From a checkpoint of a small text-conditioned image diffusion model.
Training: muon at rate 0.0099, 4200 steps.
Rows from block 6 of the denoiser of a small text-conditioned image diffusion model, named by matrix and row number. Rows with one number belong to one neuron. Each number is 128 + 24 x the weight over its row's rms, rounded and kept within 0 to 255. All counts start at 0. After the name is the row's rms in percent of the matrix's.
After each neuron's rows are labels from the 100 images, of 14976 (inputs lightly noised), where the neuron reaches its largest size: "strongest on" is what is common among them; "peak at" is the part of the image that holds the peak. Only what is clearly more common there than usual is listed. The data: rendered made-up planets.
# gate: MLP gate (model.blocks.6.mlp.gate.weight, 512x192), inputs 0-63
# fc1: MLP up (model.blocks.6.mlp.fc1.weight, 512x192), inputs 0-63
# fc2: MLP down (model.blocks.6.mlp.fc2.weight, 192x512, transposed), outputs 0-63

gate.349 106 [157 146 105 156 115 145 110 154 146 128 129 123 184 168 129 165  89 154 106 165 132 100 112 119 154 123 113 105 105 135 118  91 103  89 128 139 146 122 109 138 123 141 154 136 118 109 158  98 144 148 148 106 123 155 160 141 150 119 122 151 131 103 113 100]
fc1.349 095 [146 145 161 107 121 114 130 111 121 151 109 116 123 112 139 122 141 107 140 133  99 153 170 147  96 128 178  92 130  98 177 178 115 144 148 103 140 121 100  89 117  98 101 152 102 115 143 134 138 163 169 151 150 140 137 130 136 163 167  79 133 145 134 198]
fc2.349 098 [135  92 152 124 156  78 108  93 131 127 150  95 111 152 111 120 123  86 133 135  98 139 123 104 125  77 157 128  87 129 119 137 149 121 145 160 101 137 138 142 116 167 169 123 112  74 113 135 119  68 127 104  80 134 106 118 168 164 169 121  98 131 138 119]
strongest on: lava world; ocean world
peak at: centre; middle right

gate.466 099 [153 147 149 145 138 117 150 159 177 145  92 157 131 147  97 105  95 120 139 111 123 147 132 154 124 138 129 149 132 126 141 173 159 136 140 127 106 156 152 167  95  90  79 156 107 124 139 134 130  81 135 107 160 125 111 132 115  89 168 123 151 129 127 153]
fc1.466 107 [ 95 141 159 124  58 134 145 120 101 105 120 136 116 127 144 163 191 138 123 117 140 147 161 135 146 145 115 143 105  98 155 125 112 151  74 135 127 163  84  92 177 106 131 136 103 132 102 139  75 146 127 166 160 136 138 117 176  94 112 154 168 147 148  59]
fc2.466 092 [113 129 138  99 166  94 155 137 120 133 110 123 171 162 138 131 144 135 154 128 131 123 122 141  76  66 124 159 150 153  91 110 153 131 139 145  94 116 166 118 116 103 178 119 149 147 176 114 125 107 130 128  89 109 128 122 128 143 124 133 121 122 146 126]
strongest on: rings; cloud-covered world
peak at: middle left

gate.289 121 [139  99 116 138  98 131 153 105 133 123 129 128 158 124 149 133 202  76 144 114 122 109 103 112 117 148 133 157 150 101 103  69 103 132  77 115 116 180 140 172 169 145 111 105 113  95  64 140 139 151 142  94 148 109 134 178 128 115 124 113 165 137  90 101]
fc1.289 137 [140 108 133 105 107 153 115 152 135 143 152 112 113 141 163 114  65 122 156 114 119 133 159 175 142 149 135 119 113 144 163 125 143 124 157 120 152 108 114 157  98 162 120  93 177 113 137 153 145 111 130  83 116 109 113 107 169 105  93 158 138 169  77 131]
fc2.289 116 [127 148 131 112 121 160 134 123  97 122 128 159 111 139 105 161 150 123 162 122  81 111  88 123 104 117 118 124 150 144 115 138 140 156 133 127 113 138 125 120 123 114 128 113 117 147 153  89 138  97  94 132 139 142 141 107  85 123 158 141  88 137 141  82]
strongest on: crescent; rings
peak at: middle right

gate.219 109 [114 152  90 113 115 160 118 140 145 138 147 110  75 105 148 142 138 120 115 135 134 124 163 113 111 143 138 133 146 141 145 125  74 114 159 142 126 134 141 122 151 168 145 118 143 154  98 142  80 175  93  96 152 149 104 127 118 114 116 149 128 165 106 124]
fc1.219 106 [ 96 105 114 180 138 138 122  93 111 104 171 139 148 101 127 180  96 176 148 108 120 170 109 140 125 143 118 160 155 132 137 115  76  94 130 148 110 129  89 115 145 121 114 137 145  96 135 179 147 111 122 135  83 135 118 136 145  97  97 129 152 147 112 142]
fc2.219 073 [167 134 134 105 143 124 158 153 165 132 102 127 120 143 110 149 145 106 162 150 119 131 154 185 135 127 140  96 115 102 108 125 147 143  95 106 113 143 110 169 148 124 152  85 139  85 129 119 144 122 103 122 130 129 156 156 110 108 119 109 124 126 125 116]
strongest on: moons: three
peak at: bottom right

gate.277 100 [134 148 150 141 112 112 124 144 121 127 161 114 120 169 126 141  92 162  85 147  87 133 117  94 116 119 141 112 122  94 149 133  87 145 147 111 119 133 163 103 134 129 178 108 130 100 134 106 112 136 111 112 120 160 127 121 165 114 113 137 140 121  86 120]
fc1.277 103 [140 106 106 131  90 125 119 118 137 183 131 174 138 127 139 133 117  89 158 134 116 103 131 130 165 130 126 101 183 172 113 153 194  82 107  98 155 124 144 113 160 163 150 138 137 162 126 132 126 121 108  95 157 143 131  72 110 154 129 100 105 118 143 162]
fc2.277 107 [137 120 157 100 170 106 139 104 147 108 176  98 135 168  92 116 108  89 114 126 113 141 120 120 139 155 153 162 145 111 101 128 148 157 156 102 100 155 126 118 145 134 149 129 138  95 118 138 132 130 160 134 133  99 183 141 146  94 112 127  92 156 156  86]
strongest on: moons: two; ocean world
peak at: bottom right

gate.42 091 [104 178 113 128 146 193 109 166 133 100 162 166 160 120 131 128 108 123 117 104 150 140 126 158 101 124 102 109 177 150 110 148 118 114 120 105  92  82 123 116 122 110 126  95  98 124  99 155 132  82 139 101 100 138 143 171 124 146 142 132 140 128  99 112]
fc1.42 100 [153 118 148 116 106 160 108 105  99 127 100 130 166 140 164 106 127 137 144 158 146 112 117 152 117 146 172 136 136 140 141 105 123 110 119 116 142 153 110 132 116 128 102 172 171 154  94  99 123 121 157  98 157 106 122  98 143 131  93 121 154 142 159 111]
fc2.42 103 [119 139 112  95 135 120  98 145 123 129 189 119 109 152 125 134 112 143 126 119  84 128 116  81 122 137  89 164 130 109 152 133 118  85 125 110 101 140 137  91 106 128  95  84 113 135 151 149 115  87 135 130 142 117 111 154 142 137 127 130 138 125 116 138]
strongest on: lava world
peak at: centre

gate.499 115 [149 118 109 144 134 117 127 128 134 146 177 159 123 106 155 101 180 107 145  85 139 118 130 150 141 121 109 132 114 161 145 135 115  79 108 112 106 123 154 112 109 118 135 104 129 122 112 152  85 116 113 115 128 128 161 102 128 122 128 133 123 143 110 160]
fc1.499 105 [ 98  93 101 175 152 144 135 118 139 165 135 107 180 121  94 158 144  79 105 123 137 107 115 150 175 112 113 145  99 128 179 139 103 123 116 113 116 165 156 127 182 149 166  95 143 128 117 122 101 148  97  70 136 111  98 121 116 159 164 150 132 103 115 108]
fc2.499 108 [102  96 138 125 113 145 103 140 129 119 126 159 123 111  72 159 143  90 109 162 129 142 149 176 120 131 126 152 128 133  83 130 167 129  98 147  95 132  96 117 191 124 107 117 104 149 124 142 144 139 151  97 138  93 154 117 131 125 130 123 121  97 149 178]
strongest on: banded gas giant; gibbous
peak at: middle left; centre

gate.320 116 [121 104 146 112 109 136 134 136 170 170 130 122 169 159 133 109 135 164 153  87 117 155 114 125 130 131 140 115 103 156 146 109 170 169 101 113 135 102 119 124 142 164 154 141 116 125 177  83 104 143 162 118 125 125 128 130 129 113 150 150 134 126 143 150]
fc1.320 121 [126 159 122 150 126 112 133 167 122 134 133 138 126 138 104 151 123  69 122 138 111 174 130 115 148 156 106 139 138 130  93 101  96 102 148  96 104 126 110 142 118 113 111 144 133 138 140 143 156 157 125 141  93 100 169 109 129 124 162 114 159 147 117 116]
fc2.320 099 [107 187 110 123 134 142 153  89 153  99 128 131 117  92 181 150 102 113 112 115 122 127 140 119 161 156 130 140 107 168 119 151 143  86 115 138  98 140 119 115 128 127 158 129 124 135 116 123 126  80 108 138 156 145 167 138 143 163 143 101 114 140 154 127]
strongest on: moons: two
peak at: bottom right

gate.494 119 [137  97 132 131  86 156 154  77 156 146 147 136 141 154 167 132 131 136  84 149  93  88  94 159 114 118 103 121  81 126 127 123 130 146 112 120 100 166 116 133 136 129 147 147 144 177 107 107 175 122 177 106 126 105 135 105 104 123 174 140 121 117  94 136]
fc1.494 113 [158 114 154 147 190 115 139 125 114 151 100 131 119 143  95 136 106 133 115 120 124 133 155 144  95 102 148 130 141 153 108 139 134 112 143 164 122 131 144 168 147 119 148 106 127 119 130 111 137 105 105 101 116 143 120 129  69 169 168 171 100 149 153 149]
fc2.494 118 [ 96 124 122  91 135 165 112 112 135  92 125 122  91  80 133 148 178 105 114 123 108 153 136  92 137 134 153 141 121 145 135 132 138 105 109 168  87  93 121  63 120 160 110 128 118 173 125 139 117 190 136 127 109 126 150  88 152 137 100 120 100 120 148 127]
strongest on: moons: two
peak at: bottom right

gate.51 102 [143 112 131 125  99 116 129 134 132 118 140 117 120 152 148 135  96 121  97 138  98 149 132 100 124 135 120 160 150 155 150 106  80 147 129 133  79 162 139 102 108  96  98 110 132  95 155 137 138 132 117 142 153  87 134 140  83 125 153  89 117 144 159  86]
fc1.51 106 [107 149 121 142 107 139 159 140 105 145  90 125 163 140 138 117 135  92 142 106 122 106 123 122 108 141 102 131 122 129 126 222 153  97 103 107 105 131  96 122  84 167 103 110 139 131 148 134 179 118 122 122 122 158 113 155 138 169  87 109 146 155  88 103]
fc2.51 106 [120 161 147 159 137 117 124 139 138  60 119 114 158 138 176 100 119 139 124 159 138 122 145 137  99 117 140 120  86 129 116 167 131 123 177 138 132 130 169 103 173 136 138 144 121  85 126 111 118 144 145 136 142 131 155 115  78 160 110 154 113 129 137 158]
strongest on: glowing rim; lava world
peak at: centre; top centre

gate.11 134 [157 146  52 126 155 143 139  96 140 147 110 127 114 127 130  94  85 137 104 122 170 124  83 128  96  87 120 118 129 102  84 148 152 109  87 176 127 164 120 107 147 148 110 161 175 152 158 130 134 129 102  87 152 133 135 104  88 145 165 137 133  82 155 151]
fc1.11 122 [131  97 127 157 123 133 124 119 117 171 150 140 115 142 170 145 132 162  74 116 111 134 114 131 123  89 113 103 127 100  94 135 184 135  97 202 126  98 169 129 138 200 105 173 108 118 124 109 155  91 169 168 109 169 140  92 139 141 121 167 122 116 119 125]
fc2.11 095 [120 115 165 133 139 121 129 143 167 130 107 117  99 138  91 115 132  88 132 131 115 150 146 113 116 119 116 151 107 152 120 119 149 113 131  70 136 123 108 108 112 108 156 142 117 140 117 146 129 130 102 155 116  67 116 122 126 161  86  91 133 137 156 143]
strongest on: moons: three
peak at: top right; top left

gate.143 111 [166 159 133 125 103 119 101 120 109 106 123  99 118 148 129 122 141 111 152 107 136  74 140 132 118  73 148 124 145 128 165 136 105 163 137 118 102 115 115  94 127 123 156 133 102 131 100 125 162 114 126 156 135 114 151 100 135 116  91 102 143 139 128  87]
fc1.143 105 [133 136 102 144 109 135 126 112 123 167 137 166 131 147 137 133  84 136 120 110  71 118 135 184 148  85 102 162 124 110 144 144 146 101 104 156 137 123 101 141 141 146 191 128 111  92 188 159 120 155 137 108  97  94 143 144  98 120 118 145 109 125 172 111]
fc2.143 116 [146 184 124 157 128 114 113 150 147 101 100 125 125 133 126 109 147 136 119 169 169 110 147  81 158 120 155 129 130 136 137 128 128 152 165  94 127 141 115 100 169 167 100 132 137 124  67 127  98  84 152 136 155 154 104 112 138 102 132 109 100 170 135 122]
strongest on: lava world
peak at: centre; middle right

gate.390 089 [ 95 141 111 148 146 108 157 155 114 131  98 113 108 152  99 177 110 159  89 112 118 143 137 142 166 128 173 126 154 136 102 113 130 123 140 133 139 158 115 143 118 106 166  85 155 116  69 128 144 142 128 123 112 105 136 112  79 118 104  82 126 108 143 118]
fc1.390 084 [122 118 166 103 103 176 115 101 107 117 118 124 148 126 118  87 116  97 146 110 122 107 111 170 112 118  69 122  75 124 137 154 109 126 137 117  90 111 162 100 121 165 104 144 134 102 174 136 118  97  90 109 149 134  95 141 128 145 119 146 117 126 113 154]
fc2.390 115 [131 147 143 142 143  85 163 133 107 126  95  79 117 126 116 138 120 176 129 108 121 125 141 132 118 105 120 162 146 111 128  92 128 156 131 122 133 152 132 168 112 128 114 136 107 146 136 127 119  98 165 154 147 124 131 129 132  96 127  94 134 128 117 102]
strongest on: crescent; cracked ice world
peak at: centre

gate.115 095 [102 165 143 120  93 162 122 137  72 104 159 112 124 121 110 114  93 131 135 115 137 176 108 154  99 122  97 145  80 131  98 133 121 170 106 117 102 117 128 148 187 137 106 105  95 106 128 144 123 116 104 150 145 136  88 119 105 119 126 122  99 110 130 111]
fc1.115 088 [ 95 157 144 156 134 113 156 136 151  79 140 180 116 158  95 115 126 135 105 139 113 132 162  83  60 137 137 149 114 149 118 155 154 136 123 140 149  97 146 120  89 122 158 135 175 159  96  76 143 131 106 129 124 130 139 100 136 119 117 139 128 160  94 115]
fc2.115 096 [110 148 106 126 119 130 159 139 120  88  92 132 129 133 122 151 131  93 111 118 109 137 146 100 112 119  99 109 130 108 131  94 111 109 141 160 114 146 109 121 151 109  87 113 142 148 165 165 164 159 141 117 110 118 142 125 123 121 122 142 106 107 157 131]
strongest on: glowing rim; lava world; ocean world
peak at: middle right

gate.264 085 [ 83 113 130 126 158 139  75 151 121 108 119 131 146 112 131 154 157 135  96 141 111 104 148 130 173 123 128 113  94 144 190 139 102 126 167  69 143  96 112  95 111  85 168 128 164 150 135 122 108 121  73  99 108 103 115 128 120 134 119  78 104 111 132 143]
fc1.264 081 [108 111 125 115 118 122 139 132 157 148 113 161 151 143 136 119  91 117 140 166 120 102 123 141 155 146 142 119 170 114 175 126 157 168 130  90 190 128 139 114 154 119 156 140  96 125 100 178  77 137 170 116 134  79 129 100 123 157 111 138 118 146 126 142]
fc2.264 085 [119 130 110 121 123 199 163 136 102 135  82  82 106 195 138 153 135 111 142  89 109 138 201  95 111 144 147 154 150 123 114 158 104 143  90 149 151  84 146 114 134 173 123 147 107 133 149 137 108 155 140 130 130  88 118 137 136 150 136  86 125 109 113 142]
strongest on: moons: two
peak at: top left

gate.73 090 [102 123 138 125 123 139 112 104 156 165 121 116 142 162 145 135  96 136 113 136  85 156 114 111 123 130 140 118 114 118 122 156 131 137 189 167 150 139 116 118 171 105 155 158  90 180 100 134 169  99 112 138 116  92  49 181 150 132 135 146 171 148 123 134]
fc1.73 079 [138 130 111 147 131 107 113 121 120 173 148  86 131 106 138 132 158 149 106  99 125  92 173 162 157 146 158  76  96 141 123 112  90 111  91 160 132 118 100 134 133 105 136 160 109 170 136  95 136 135 144 131 132  98 115 116 135 159 145 144 123  74 104 148]
fc2.73 101 [131 141  70 122 107 118 113 180 157 143 141 122 119 135 118 152 121 146 153 151 119 144 102 123 148 132 148 150 127 174 104  68 153 189 120 106 121 123 132 106 123 146  93 131 131 104 151 110 105 121 127 107 138 168 102  88 139  86 108  87 151 155 115 111]
strongest on: moons: two
peak at: bottom right

gate.294 062 [100 127 134 124 143 119 156  82 132 178 155  84  92 127  96 114 138 141 103 153 109 149 135  92 112  81  83 159 116 136 160 166  93 141 135 152 170 109 129 161 127 109 128 158 146 161 154 156 121 122 105 136  71 145 146 125 123 120 130 135 139 146 150 104]
fc1.294 065 [141 115  93 130 126 103 130 151 160 112 133 159 122 166 109 113 159 171 109 137  93 145 109 120 129 115  83 127  96 132 136 149 110 125 146 151 106 126 115 145 111 124 101 124 119 112 160 104 151  82 130 122  81 139 154 115 147 128 150 168 150 142 105 127]
fc2.294 072 [106 138 103 133 141 101 108 174 105 166 121 102 131 113 127 138 159 125 179 141 142 151 115 119 123 169 130 108 113 101 121 110 131 137 106 107 139 115 143 104 116 116 155 151 116 116 139 100 161 160 184  81 116 123 139 109 135 148 157 123 154 120 108 116]
strongest on: crescent
peak at: bottom centre

gate.181 105 [139 110 109  99  92 171 142 157 155 164 121  84  77 127 119  94 140 156  74 117 123 119 155 142 115 132 148  89 112 149 129 147 141  81 125 148 159  81 126 106  72 115 148 135 114  98  66 139 115 133 136  91 129 132 146 102 134 116 123  94 128 167 147 123]
fc1.181 105 [127 132 150 113 132 135 126 138 111 122 130 164 137 149 165 174  93  93 138 137 151 129 116 126 178 143 105 166 188 100 122  97 152 127 105 112 114 112 133 169 140 180  97 126 146 168 126  92 100 153 101  94 108 121 134 151 140 131 154 170  87 136 111 126]
fc2.181 116 [126 110 118 141 148 110 166 102 122 151 121 173 110 134 120 136 154 120 115 127 118 173 102 138 128 128 145 108 160 162 138 132 117  93 125 109  97 160 135 139  78 124 134 128 140 147 131 115 106 113 145 127 151 135 119 132 132 101 152  86 124 130 124 108]
strongest on: moons: three
peak at: top right

gate.232 117 [153 152 110 188 161 132 115 119 173 119 149 170 101 148 188 113 143 111 116 101 128 200 189 116  98 149 175 119 110 135 142  91 130 147 107 101 128 124 112  92 128 145 137 155 115 113 107 138 115 160  90 155 143  91 139 135 125 111 106 159 146 168 154 127]
fc1.232 112 [128 127  91  83 142 186 100 133  91  95 139 174 169  81 108 138 147 137 106 168 174 148 105 148  95 120 137  90 135 133 135 170 128 133 153 101 132 138 138 108 152  82 144  90 156 138 159 102 148 129 160 141 103 129 129 136 100 142 134 139 115 132 180 116]
fc2.232 105 [ 93 172 146 147 145  84 142  87 169 129 136  93 120 141  79 121 110 119 125 147 106  83 154 121 162 115 193 155 114 130 135 107 106 135 107 174 101 114 120  96 104 175 123 187  93 121 105 164 136 145 148 141  90 109 126 111 134  85 127 139 123 148 114 125]
strongest on: glowing rim; banded gas giant
peak at: middle right

gate.200 106 [172 151 113 137 133 143 112 194 120 143 139 113 156 140 131 148 147 139 156 141 127 110 118 159  78 131 114 132 133 157 142 124 150 173 169 160 153 108 100  87 136 122 163 116 135  56 146 130 136 153  88 129 137 129 140 128 127 144 110 147 112 173 141 141]
fc1.200 116 [100 137 129 149 146 104 115 109 145 114  98  90 128 143 134 190 110 101 128 144 123 118 104  99 138 123 114 126 163 128 150 119 143 193 153 117 113 137 157 137 106 165 129 144 111 136 113 164 129 121 127 105 125 124 133 118 105 122 150  82 133 171 151 124]
fc2.200 116 [174 120 162 151 131 100 187 147  93  88 124  92 120 112 152 125 152 126 144 135 125  90 117 175 117 122 121  99 149 143 122 187 161 143 149 145 117 148 143 137 129 162 131 131 108  83 134  95 136 146  96 170  45 160 114 174 149 121 158 149 114 139  98 110]
strongest on: lava world
peak at: centre; middle left

gate.145 097 [138 127 152 135 143 138 121 143 104 170 129 156 138 124 142  92  86 122  82 122 110 144 129 118 137 131 118 101 115 173 136 153 191 118 128 159 114  98 151 146 112 144 150  77 140  72 117 112 115 165 148  56 138 118 144  85 131  78 108 123 155 149 138 155]
fc1.145 093 [123 165 108 124 139 121 113 119 139 119  69 145 134 120  92 146  68 105  85 116  88 115 112 110 141 108 158 116 143  87 102 101 168 133  98 154 108 142 162 121 116 141 118 138 115 153 126 126 127 148 136 112 133 143 135 141  87 136 101 116 120 130 124 137]
fc2.145 104 [ 81 123 111 155 134 157  58 134 127 156 125 142 150 137 135  98 110 133 153  78 165 131 178 133 107 181 108  98 119 176 172 109  86 109 141  64 184 130  97 128 117 106 117 160 131 136 129 126 185  98 109 146 131  67 112  88 174  98 134 109 137 132 145 117]
strongest on: banded gas giant
peak at: middle right

gate.377 098 [161 171 138  90 130 157  85 110 141 123 112 141 102 146 136 142 154 150 105 122 144 112 116 122 146 125 195 157  92  97 159 168 133 162 165 143 138 132 167 140 168 127 132 121 154 144 128 148 169 125 107 131 130 141 139 137 132 131 112 138  92 122 132 165]
fc1.377 093 [ 76 125 125 124 110 151 129 152 126 153 124 119 156 133 160 116 138 175 116 142 102 133 153  90 126  91 108 108 149 129 143 118 147 118 105  92  79 132  82 121  58 179 146 143 112 106 166 141  86 111 114 122 160 111 150 126 149 133 122 154 182 154 150 119]
fc2.377 099 [121 130 135 130 136 120 107 152 163 146 129  90  95 133 135 174 103 172 130  97 108 153 160 126 121 121 151 125  61 107 135 143 128 146 144 137 107 126 140 133 155 131  77 106  90 183 118 140 156  97 154 125 120 118  87 148 153 135 119 112 130 100 130 140]
strongest on: rings; crescent
peak at: centre

gate.138 101 [122 110 143  97 127 151  83 126 131 139 153 140 145  84 124 117 133 157 116 168 118 149 155 149 146 118 137 109  96 136 104 102 115 105 158 133 156  87 120 140 122 173 112  95 150 136 114 115 102 126 151 102 142 153  60 117 150 129 123 142 102 122 146 125]
fc1.138 102 [ 84 149 141 162 116  85 158 152  80 171 121 108 131 139 139 135 111 125 136 170 130 156 140 141 111 126 177 148 146 110 108  92 101 173 120  94 167 135 130 115 140 130 100 137 145  89 162 106 151 135 110 128 166 139 121 134 147 111 138 160 130  82 133 125]
fc2.138 097 [132 156  81  88 166 147  93 106 134 119 146 147 134 162 179 148 152 114 155 129 103 115  95 181 129 115 106 151 190 139 133 183 129 160 120 131 114 105 146 132 124 119 128 126  64 152 116 110 119 110 141 133 109 123 179  79 154 130 132 139  96 199 120 126]
strongest on: rings; crescent
peak at: centre

gate.214 098 [129 113 124 153 130 167 106 146 133  79 138 114 159 123 103 112 118 134  90 114 138  49 143 112 116 148 123 129 140 116 107 100 122  98 105 152 170 135  91 129 144 105 141 112 141 163 145 161 157  86 126 141  78 103 158 158 115  89 107 147 108 106 168 117]
fc1.214 099 [114 126 115  99 123 157 117 150 117 115 124  91 138 107 125 138 155 151 108 117 149 111  73 122  82 111 122 139 126 165 113 109 124 137 176 175 170 141 135 148 143 165 153 116 124 115 114 145 163 118 152 146  92 134 166 130 128 132 109 135 120 114 130 113]
fc2.214 102 [166 154 155 106 111 128  80 121 100  70 126 167 125 119 104 132 127 138 110 146 124 184 178 154 178 149 124 120 147 128  93 144 134 112 116  83 128  85 123 110 125 101 137 114 107 119 106  98 127 138 157 134 149 103 157 156 136 159 131 119 134 116 163 114]
strongest on: lava world
peak at: centre

gate.267 118 [102 125  70 151 125 165 110 170 190 142  85 158 107 105 124 168 154 118 121 121 124  85 164 120  85 142 116  91  90  96  84 168 145 109 157 126 160 130 108 102 145 144  94 158 161 120  98 154 158 116 102 108 128 139 136 107 146 113 124 161 110 123 124 127]
fc1.267 124 [ 87 134 114 146 149 147 125 144 101 131 175 105 116 125 126  81 144 113 112 131 189 152 147 130 164 110 125 183  98 124 153 122 150 131 119 112 185 108 127 133 140 173 116 155 161 156 164 134 136 149 115 119 155 140 104 127 128  96 169 181 173  82 103 124]
fc2.267 098 [126 138 109 105 116 130 121 111 145  95 120 114 124 143 126 116 170  94 161 114  88  96 132 124  94 172 151 121 114 142 138  95 147 116 139 110 128 129 134 107 158 157 127 134 111  88 120 128 150 133 139 100 146 110  74 132 151  74 151 139 120 161 137 134]
strongest on: lava world; desert world
peak at: top centre

gate.67 107 [141 134 149 137 131  98 119 134 168 105 170 154 143 135 113 155 157 112 152 112 127  99 165 136 135 119 110 112 128 136 120 123 138 165  97 123 153 128  97 180 154 165 119 139 101 157 111 154 117  90 121 165  68 141 145  83 131 133 132 121 132 118 137 114]
fc1.67 105 [139 108 109 116 130 140 106  97 135 132  70 164 115 112 145 128 117 164 116 133 116 136 120 122 111 154 132  98 101 134 101 147 160 130 114 131  93 121 104 134 133 108 106 126 120 145 141 110 157 132 112 101 150 144 126 103 101 177 170 109 151 136 130 124]
fc2.67 101 [132 161 118 109 112 133 159 137 134  84 109 127 104 158 107 121 100  83 166 122 156 102 117 103 122  77 161 123 156 137 160 142 121 101 185 141 160 101 142 132 120  93 134 134 121 136 111 123 117 111  90 180 115 154  91 126  87 136 120 111 126 150 146 149]
strongest on: crescent; cracked ice world; cloud-covered world
peak at: centre; middle left

gate.460 044 [104 162 136 158 162 114 129 165 120 114 175 110 141 128 117 163 127 152 112  83 142 119  88 115 116 114 107 138  84 132  92 182 149 151 166 134 104 130 124 104 148 122 174 163 128  90 122 121 117  88 160 111 114 122 123 162 135 127 163 153 101 117  98 125]
fc1.460 044 [148 126  98 149 149 108 104 122 104 152 113 124 116 151 103 150 174 161 150 181 132 148  85  87  97 146 111 139  93 105 122 141 152  93 134  85 109 122 142 157 108 117  93 135 120 120 150 108 129 110 133 152  90 100  90 125  95  90 126 135 112 127  86 153]
fc2.460 046 [150 132 133 140 123 163 156 122 133 138 150 118 123  82 164 117 155 128 159 148 157 102 111 144 168 100 136 138 148 164 102 117 157 125 124 154 140 144 128 118 164 151 197  99 129 152  81 111 141 140 129 114 136 141 118 153 163 143 123 124 164 152 128 134]
strongest on: moons: two
peak at: bottom right

gate.21 121 [110 127  89 118 125 140  89 174 109 135 123 130 121 150 106 133 177 111 110 133 147 120 136 148 139 128 139 150 104 142 130 135 154 100 145  84 166 140 118 124 107 104 110 140 125 165  75 140 112  93 129  87 142 118 120 101 146  73 168 156  93  97 102 112]
fc1.21 137 [114 141 105 100 117 130 206 116 125 129 141 123 131 131 132 138 131 109 107 200  97 175 145 145 155  68 162 150 168 152 182 100 110 136 103 125 146 173 153 105 109 136 111 105 126 138 116 101 150 153 157 162 147 127 157  96 133  93 117 136 137 124 140 135]
fc2.21 100 [ 99 126  93 115 100 129 143 153 116 109 132 148 141 147 130 153 170 123 109 114 128 108 154 103 144 146  95 112 141 158 156 104 142 156 151 126 104  89 127 180 119 124 122 153 126 148 112 104 127 119 163 131 116 122 128 151 152 118 133 171 156 139 101  70]
strongest on: lava world
peak at: top centre

gate.444 114 [130 150 122 132 115  86 158 141 146  78 143 148 151 138 148  61 111 115 163 129 101 164 101 108 152 167 148 140 101 135 153 104 125 118  76 193 113 146 118 167 140 147 122 106 119 116 118 113 132 123 134 100 152 175 105 127  91 115 139 135  66 120 137 112]
fc1.444 112 [105 150 116 100  91 129  92  91 122 114 129 158 108 122 162  65 132 133 131 124  87 142 132 127 104 119 104 115 117 164 122 133  96 145 138 154 104 106 104 127 108 117  86 129 101 120 165 116  84 128 169 136 113 103 135 110 130 132 154  94 132 102 126 146]
fc2.444 090 [123 117 107 125 118 157 164 139 153 159 166 142 130 139 120 157 128 148 126 109 180 138 158 131 131 142 118 152 135 126 101 110 145 112 115 137 122 138  92  97 152 117 146 124 112 148 153 175 107 121 113 128 133 139 107 133 138  92 162 125 165  80  92 139]
strongest on: crescent; cloud-covered world; cracked ice world
peak at: bottom centre